config.yaml
input: "log_mel"
encoder_activation: "geglu"
residual_init: "scaled_by_depth"
learning_rate: 0.0019
beta1: 0.95
max_grad_norm: 1.0
weight_decay: 0.09
Rows from block 3 of the encoder, named by matrix and row number. Rows with one number belong to one attention dimension. Each number is 500 + 40 x the weight over its row's rms, rounded and kept within 0 to 999. All counts start at 0. Numbers have three digits each. After the name is the row's rms in percent of the matrix's.
# q: attention query, key and value (stacked) (encoder.blocks.3.attn.qkv.weight, 576x192, the q third), inputs 0-63
# k: attention query, key and value (stacked) (encoder.blocks.3.attn.qkv.weight, 576x192, the k third), inputs 0-63
q.3 111:489580596483502459540517597554511460465449473491499545519531445442469534473482500484516520481488509514529510525476542444540545505498523508513481514539508441520506465449470459546469555527455545
q.4 089:463571459463520513458532464513508503530532520511501430502518509548501487486456518523473530564461460493376554457438505555573522467518553521517511415519529533452431545495461494435560490493497486
q.5 121:576504494504487448487477507436489548512504515514542499520569524518555535536503486488468546499481507488426505417456518538513603506541439482489469574497471523477467573482474549518524519483507495
q.6 111:500563549570447437448526571514566514515507507503533492562533440486491467444534518475467581480504480524540467548489551427519501498492517504547437548504600437534463502530460525492457503464434482
q.7 126:466461450486504529538441438417466478511512487542487534452492553512472451557498500469516537555520535404430496452466488530527488555522448532471525498540505522435472500447470509494518432570502488
q.8 107:408546491456520531515478473524474489510502467530448535501478532495461477470448497485478535577494552439445531503454501529563526511491519562517517464597559508475477505488444505475494462562454524
q.9 095:519459483505512493455536449472539486522513580458514476498577477562523496555479514495479469520524455510473506401442504571480536512578502494472496523460493576493461469504467544536584433458557485
q.10 100:480549501523507517570506515552499550514505497566527441451468514548463487480555483509528483536518455526460466490462514490512473477476568499496566412512467463471483500501508411462554449503506510
q.11 088:428443511480560546496531501511494478506501457472427500526456480504520530501425516500508430472539519447519561488567502561500484516447522516489511449449468573450578482494530542498485524553520541
q.12 080:516475494493507533435523496509506463403471467495458516484467483491553572519485487505530446413525548492527565559576507465402472478480445509516499470440491564469545456498518491523476552403526519
q.13 096:564463512443516490510526480487466478468497511473492487515539531512533528556501480475496421518471470517478542426455507546502566516541526470477559506467439484504505526488465519558553527422621545
q.14 131:453534448452504536515487458437469481488502518551466513480466552489457497496453504506469524590453521454414546466472507553581523484525528521535550467559540525442481535463449486497532490517483507
q.15 086:479512505466535491493510476553511441464492492457471485513462496484446552483478479495532450525482514531519522548529489468483436472474550513510542489550523468553518475532536466481488530434528506
q.16 125:529449504544517485474512502535511532497516508481505468491497471523553512491525506499502473426537482555562467536552486487425444494495507457467466512401460505533543484581562532495501534460503490
q.17 120:477555579500478443497566552577549456486477507453509505557508421479469520431502532515519498515489479534549488576488529464534471489463559527556505501540554438551510461519496491502484530451481500
q.18 087:540482442457549510546500479530455525468485485523476524523532553537488511519471484520518380549482461506436546430438494572522490521551488477503574495536451461431504507491548495475545523484538504
q.19 089:535535484515452485498494505472487500506484523477495508516475458481496512496513526521417548522483513513494473515531552448510502504512476482500456513474553562538518588519441528515508548449452501
q.20 103:557511560545431453523514519468535558556506477506562501517587510503490447471535513480455604536490457524512435486441504456529539519518479546502446575525559452575448517495471538467461471499477465
q.21 093:549466529578447462472508554533548520503477518456528454518491444498525473516543530502488503414545431573568465563563514438451438444466522465485466493421483447534522512542557511483493528447518476
q.22 111:535601531476487446466557548583482440492458535453485471542512441455480545455430505522494486528485495546530531576493536503563557447481555497578489515544535515541492487536449502491524574437499519
q.23 091:556475554524457437518500526522515512543471481502528498512541467454466457501519487468562512478582494515500484572522512461567474521500507535554534499568488356483478471495544521468512484536468460
q.24 111:475529459485493546522470457413474516549516494552514519482503547516474465517499526493457580564476515449453503442436519527545554544542468520488468510549541548467465522473417489486484457522483498
q.25 125:524562512571443427492514506518482533567509501511558454536508460512512448448509508495476604508520493507474474562522521435570496460464503500541480497544580456495491558563463520435513490501455478
q.26 124:465541444435498542494463440408459480489523518543467510493466554490493511481478494514470504566458516461392568423482514560543559481547517517505541449541525554433491535462465459497535488501527530
q.27 095:448487497435509501491484497532496392448496504467423533521470539467478522513468499473527426515492556496548533479506477510463505501545512531500512532522514475532494396506500526538519556469543543
q.28 104:419539454504476523486509456463552531509542514545511482482498528539484469466513512526479512581433467467430522448455476518521487488508526529518503490533581501468445479471462470471516462461480478
q.29 120:498534546533521477574539535516535517554503446484534506502535491486455486462474514453486571554500483474495433518408489443559465543480484509523448585560563447526493503494453498457422445534448498
q.30 115:525461504543502470518481522506494524508487477467499526485502467525558502568509475500538480410550511512569464486532510462436476543505475471455478484421429473494524493506550501537501503541482494
q.31 089:496476488510545492472536554508479541513518454490497492508555437559496589491456516472464518538549505493508465466423497551471454579541526453453435620467529513488493429493462521511459512558407534
q.32 096:442542522516503484531475515459498591544540483553524488524545544468496455448514512507523609540454501485462472495463516480539513517481520527501418517539576517530419569523445512453472438579483516
q.33 102:515465456509489519480499438437542549494538532529522438460504551554555482504548478504511517502425443489414523408472468537460503488527494517469493508465493546484457548458474519493536476471552488
q.34 103:614493485502457464456501467443443480496481532517542479530540530499534499524501476543468492536441517538451518426479500558541564486551477478519500593492494538500474554532512598534520538407580502
q.35 114:537417414506508553476493429474437529540528512525497465481461529544529462528467516517484502514528500488497485473500482562497466487511503481476507473449485575456507539547512489458549455495534497
q.36 105:538544525492482496495497526495529476500493566514519458530522492464444488459517496510482517542502488521463539517530509501537526437515551514551508506572550441540460515535509524520523503418530493
q.37 080:529508483477513517541467507463464558514531453555497521496548575527508492494448470480455531539486493486419533422404524566510574510509462504515534475533421463445442550469492496441526488539527491
q.38 088:463485435454582557465526448534484435515542531479477495454465527553493499513443521495460466570526525467461523458483478570520472503482495517466545447538499642475539477518455507456547463522523528
q.39 089:432476490431591566552487488536496515483497475515459525452477531559512522507470516475563473493507520439459534504474480531483474560480484541479558442509430506466517478450468447480506454629484529
q.40 107:511525538423489495498484479520426456464481517506471495559517550446463512461466481517482501552444573504456548535507489541568521478488537566581569483579508461518488500505484522497521549436558523
q.41 094:417517407435549537486501474509485475466528483515432465519437515536543550467449468499494448477430518470439586479495480528499435492500521478454494537479534515477482481514482533494487587454505530
q.42 094:464454437498590530476506442446550562490544468482512459436531481587529487480526482520513536454474482499424544480498486516464457514492451496485472476474506570454486533514461516446501483527464487
q.43 106:500459542490477496510491549541506486449459472463485540489518481460507537509531501503541453410529530522608492528563483457417466504518487478469484502454444464510507449477561502559448532508514523
q.44 101:535494438455562565512531465529469454461484534475479495476421496489464527529448516550508389508470504505502494459502477538482464447518532434480556450485466564503547484541548470481515532452572485
q.45 112:522441434474509535497480419501433468493491525545525467490415545530479454494465512522500491534527534473445491536541497548541461464476513504510587405538482540473524542546549487455559473508524462
q.46 106:509526592571440429539528567531555532528469467493533518512563474466476534492555491473533527458512469532548454520471518406489528540514480485508451582500508387543466477473488525521440498511446482
q.47 094:497530460486548453471545481532540518512530508468509456522536441575504489438455522481434520544516472494445490529413518485549435487505566506519473539485612496504472507556411509402524503473433477
q.48 091:576476557543424453491485542488498571481486502517543489500541478472566493503578500544543527413518485539547499531572531462457516485500502449485499502414437448497465525503523496544490520483487506
q.49 120:557479507546488472505530526522527526504531530476520455525502478503549550511534496510496458408485437574545492492534507488438486491489519442478472533420448487541529500554562508513483556450527491
k.3 113:516498523539537501496545478499472527501401504549478558495430473429414450491510511488507530519476519437493535531468443498507488557434429523575558516497541507513494471429506472461522453503451483
k.4 092:571481485427494502499496444427547546473561517501486509477475578558550509536511471517491468500452525515518460439459531544473559443560516468392488481499432480467481520485496475493494466476585546
k.5 110:523507480528504528452521507483559578534506527515512491526549491554545475535528467531468463496486429544484448426524515476414508501533530501435478537424594578539485415569537523483526439508485402
k.6 113:538450557589510431447501522472557548466418467497505557508466512578498486531503527500463519517407462461511454516406514492535450506505510446499530561534581478549464494434516483488479550489489477
k.7 127:499528440458503572505477453483463444572533499527493484489512526493484477483427473490467578444527535477518505506612515521526483473467535569443448432512540550459507546562421548493483419508564471
k.8 096:553501455449506581502499463467516469546513539498462542505456564504475493512458491472458571501543542463521459505557547558560520498526536546463468427548494519435511559498469521482537463503567541
k.9 091:530478487509509476483483425481533539499534474500483490436559510550542523565540461560464516477407488576512501460537558493428525466556554498437408553441530583544465493494503469523499447526523489
k.10 094:548448494428464480536452408438464519460526483492472497516456553410513504498486480544603549500458560470451542518538533576529534511486490480497553411556446412493525554481539519486490533536515562
k.11 092:421603478424503595520535483544498408493526503515479474526538434521497478497476550499460462502621479480529525545531491469487531484507526564505448432496488589431534533545475471532536426501490522
k.12 082:374571523542548527496528512544479479483501534472514468509500400451465484476563566452545471459553515508504569542442464467461463514459475496526512511480491544503490432476460440540500498508415532
k.13 089:496487489488494496521475487459441574482545547555533461488470473463511506517550431526497523480435493557459495509513495445464514505556438506518445549437457558531525413533549494504509475507463481
k.14 124:535487449431524559477442455440459524544564535542486512491470573499538517510501486477483535518463565509514478462514532560507504465571521536423492507512495512452480562493482495503510484463590545
k.15 087:531495533486517430536467523505464531447528484492503499447478501451473537497508504454525490495497536480527507528406490480523504531492408464556543570529403410513502488440475465504450533496508572
k.16 114:410521555548432470511522563602535471429483461418513449529558427527490494482531535523552446494581452513469513524504489451462487493493517480538488476486473478494523471548514485512488557534414469
k.17 123:535458530545520441501507528474485552448446499518507556477428514488455518518544500489491480523448523465518498508416491494531500548505428435560580553542464433521456482392545440495494525505480550
k.18 088:498485416452513508540461496515472557501543484518498461466428487385460500519515434489531516505510570512479522432511504479537490512515415477505490438495440489459558508541442535468517438540549504
k.19 081:424502526594525478416493560527593499517457494482508527518560492578539497510546536514503435511527468520476498492501462477443522508493558494486461551535533517575462519468541485571431518508406489
k.20 103:590417522566481428476476524430539564507444491512541513491509563587550512526524467528464536501430459514489440450464500524504489523515542458486498538513543442535466491476532530460473526496479463
k.21 088:466499551557427410498496548547517480455447442461502482528499461524490500496518543542508444500483479536496519530445462448481456507497520437555546550502496476533505481474528493522458592497444508
k.22 108:528496525534506440482496535476484582474490518527487541477471477466457499549566521483482448558513485515493468532391482493481483539554444471567572577514442440531452447406561454500509499507482514
k.23 084:514477481499447469501498530500436459506426428530492520486421508499420466512484487521423568508496521461492482526538480485546454530450439471519515484522525433467513481499489555447512465550510420
k.24 106:543479438477512556468470442474533522546534539522492509491509563554555513529463465493464549475471507499509483469553554570496523457511586530415447472500536550473474573516445537498497464448561500
k.25 122:525464512510445496471478555499545499488474486463500514548468537569524500504513531508456473536536452480496453504460512515518504492540504452451521489545511440491490523513536525510473552510502482
k.26 120:548497415454517575454481430458487528540565546540518479511523567533563514527498497510491504508473542527512480461525542546490510460552524542416467494486494547476481552516480498508516479454562547
k.27 092:510505513555558478524525532493453541485496507523513493496468457444465490510497478444484545503466568510539503525477506453528462523487421536564490555465483545545530509467473466502501485485513533
k.28 112:569453483454539499484456450425532547496552529520512520471481564506575545523467478521487532476372536499519500466465548551527535468531539486420510515523480486510464575447465486518495532471597565
k.29 109:597457508495491454533494487451517541519432528479502530495477589451475510529480460458476536497499472449511502469424494539535480545462500457494511482559535429500457486445475535432469484514514459
k.30 122:412536510519483535517533497591510420516469460490466481538504430461435447464472520535507508503557482505487542538565457470514472494428508538541486444479528558499547466548486514494511460538445450
k.31 078:528517522531587573505561459519567485528480485524480505512478512558525503552541531484461460514508454484519447474477505508475460554463553524476501497498577565554533501530461481469519441435511483
k.32 094:609439512487530507452528513441544539492495522514522517521493571549567527505469474488462493524464472469535404463457490550514494509520553480477563456525495414485530517488546537423533551425510505
k.33 103:519460483456492472477471478429547543481573524478545450460557553562614543510520458538541476479405504517494483443512544513443550471545535455401469528452500520526495510519533500498508524459532528
k.34 097:524481488560517452451507582473496615486521511502543454502504492541545503514572460511488433534465435571484424465440491450403510514615484455474489599426471452562499425539555535472491539474497474
k.35 111:441541463442431544517462504543520442506567496467507449546558508543547527488475500519532476475575496532494484512566530498455512445549572511437449462521445476469523543575497500537488531537513522
k.36 109:578434535539503420490497533455490556475516496510543523493464531549535544503523469499463511531404487540507442506445497473510497501564448457506528602505493425538458467478563509502501553477511511
k.37 085:539495444413476558498492448478466517523518505527505500498505559504521503506486454547493555497507502526461491459595520530508542475525556527438481414489491544440517494578508559460544453501530431
k.38 094:484564486413485535534457473514522463519555529499457496513571518489522509531482483478493526468589505529490512516580571522502541474533550531443411458536453537460516544515471487528498438528540528
k.39 101:469528445413487574553498426514471440537520509520470492488490504432461518496463477480517577489555531466505550489589510527525509509441510535503469373519490561437536534531473506472558438523513501
k.40 101:525479483493483490482489550432452560487492526541548514482433505504519532481534458478451509548512543515474427510448495442497511519559419499510510567510421430443527474496534490487527528470530530
k.41 089:523520510459569540548570503507527521463540524492502484492524516480560498478485510462491444509484496487571483435409524494528513504496449465468506501455419512493544527511440483489508526416517578
k.42 093:471488469411477534499490472510581444486536519467538468473559512586574548506504528501546454471508522485480506433499537528470531463501564462418485437473484536412455505537496497509478530503498531
k.43 102:442521546573521484507553538562460467498433463498516484484484401463423479492513532498529493493525502481489547541490451453512459548424470524602545512483536533504538458498498487501528487501417476
k.44 091:477549476458537460559470500531466503477619502475472478475515498412512497491516497493543412488545526519515548496434486501469513517542453499529507529494398420514504512481455499519470519505512584
k.45 110:475537474408449513515468516511459425494564483474486465521500516519495516457495495525508483503604536510472490532567510490499541440535496532467467487534423418414522555554503525539466544536551548
k.46 105:528457539590505434478516512488499548513406480530526515483462501486450463517500491513482525517424446468489517494464453487531477567438474457557537514477586496556493459449511531469499494509474433
k.47 095:535465498474493489497476475519586520461499477458491527478534566540546514553518514481511465494485521472486482469446555524487512492529558458445474474529477478475439545469460465515444540519514552
k.48 086:438478527556501477466518526509475506461437490524511495542466405513509458466541553523509457526464434522461504505506446479469491499449471480538586512461547511540522425543590495525493553526417469
k.49 116:476506544546485445516534544520511534437486475464534451526541425510503508472552517526556401530517432535484526474424457454454518518515480419561535535459466464536498425504545493478493551476427486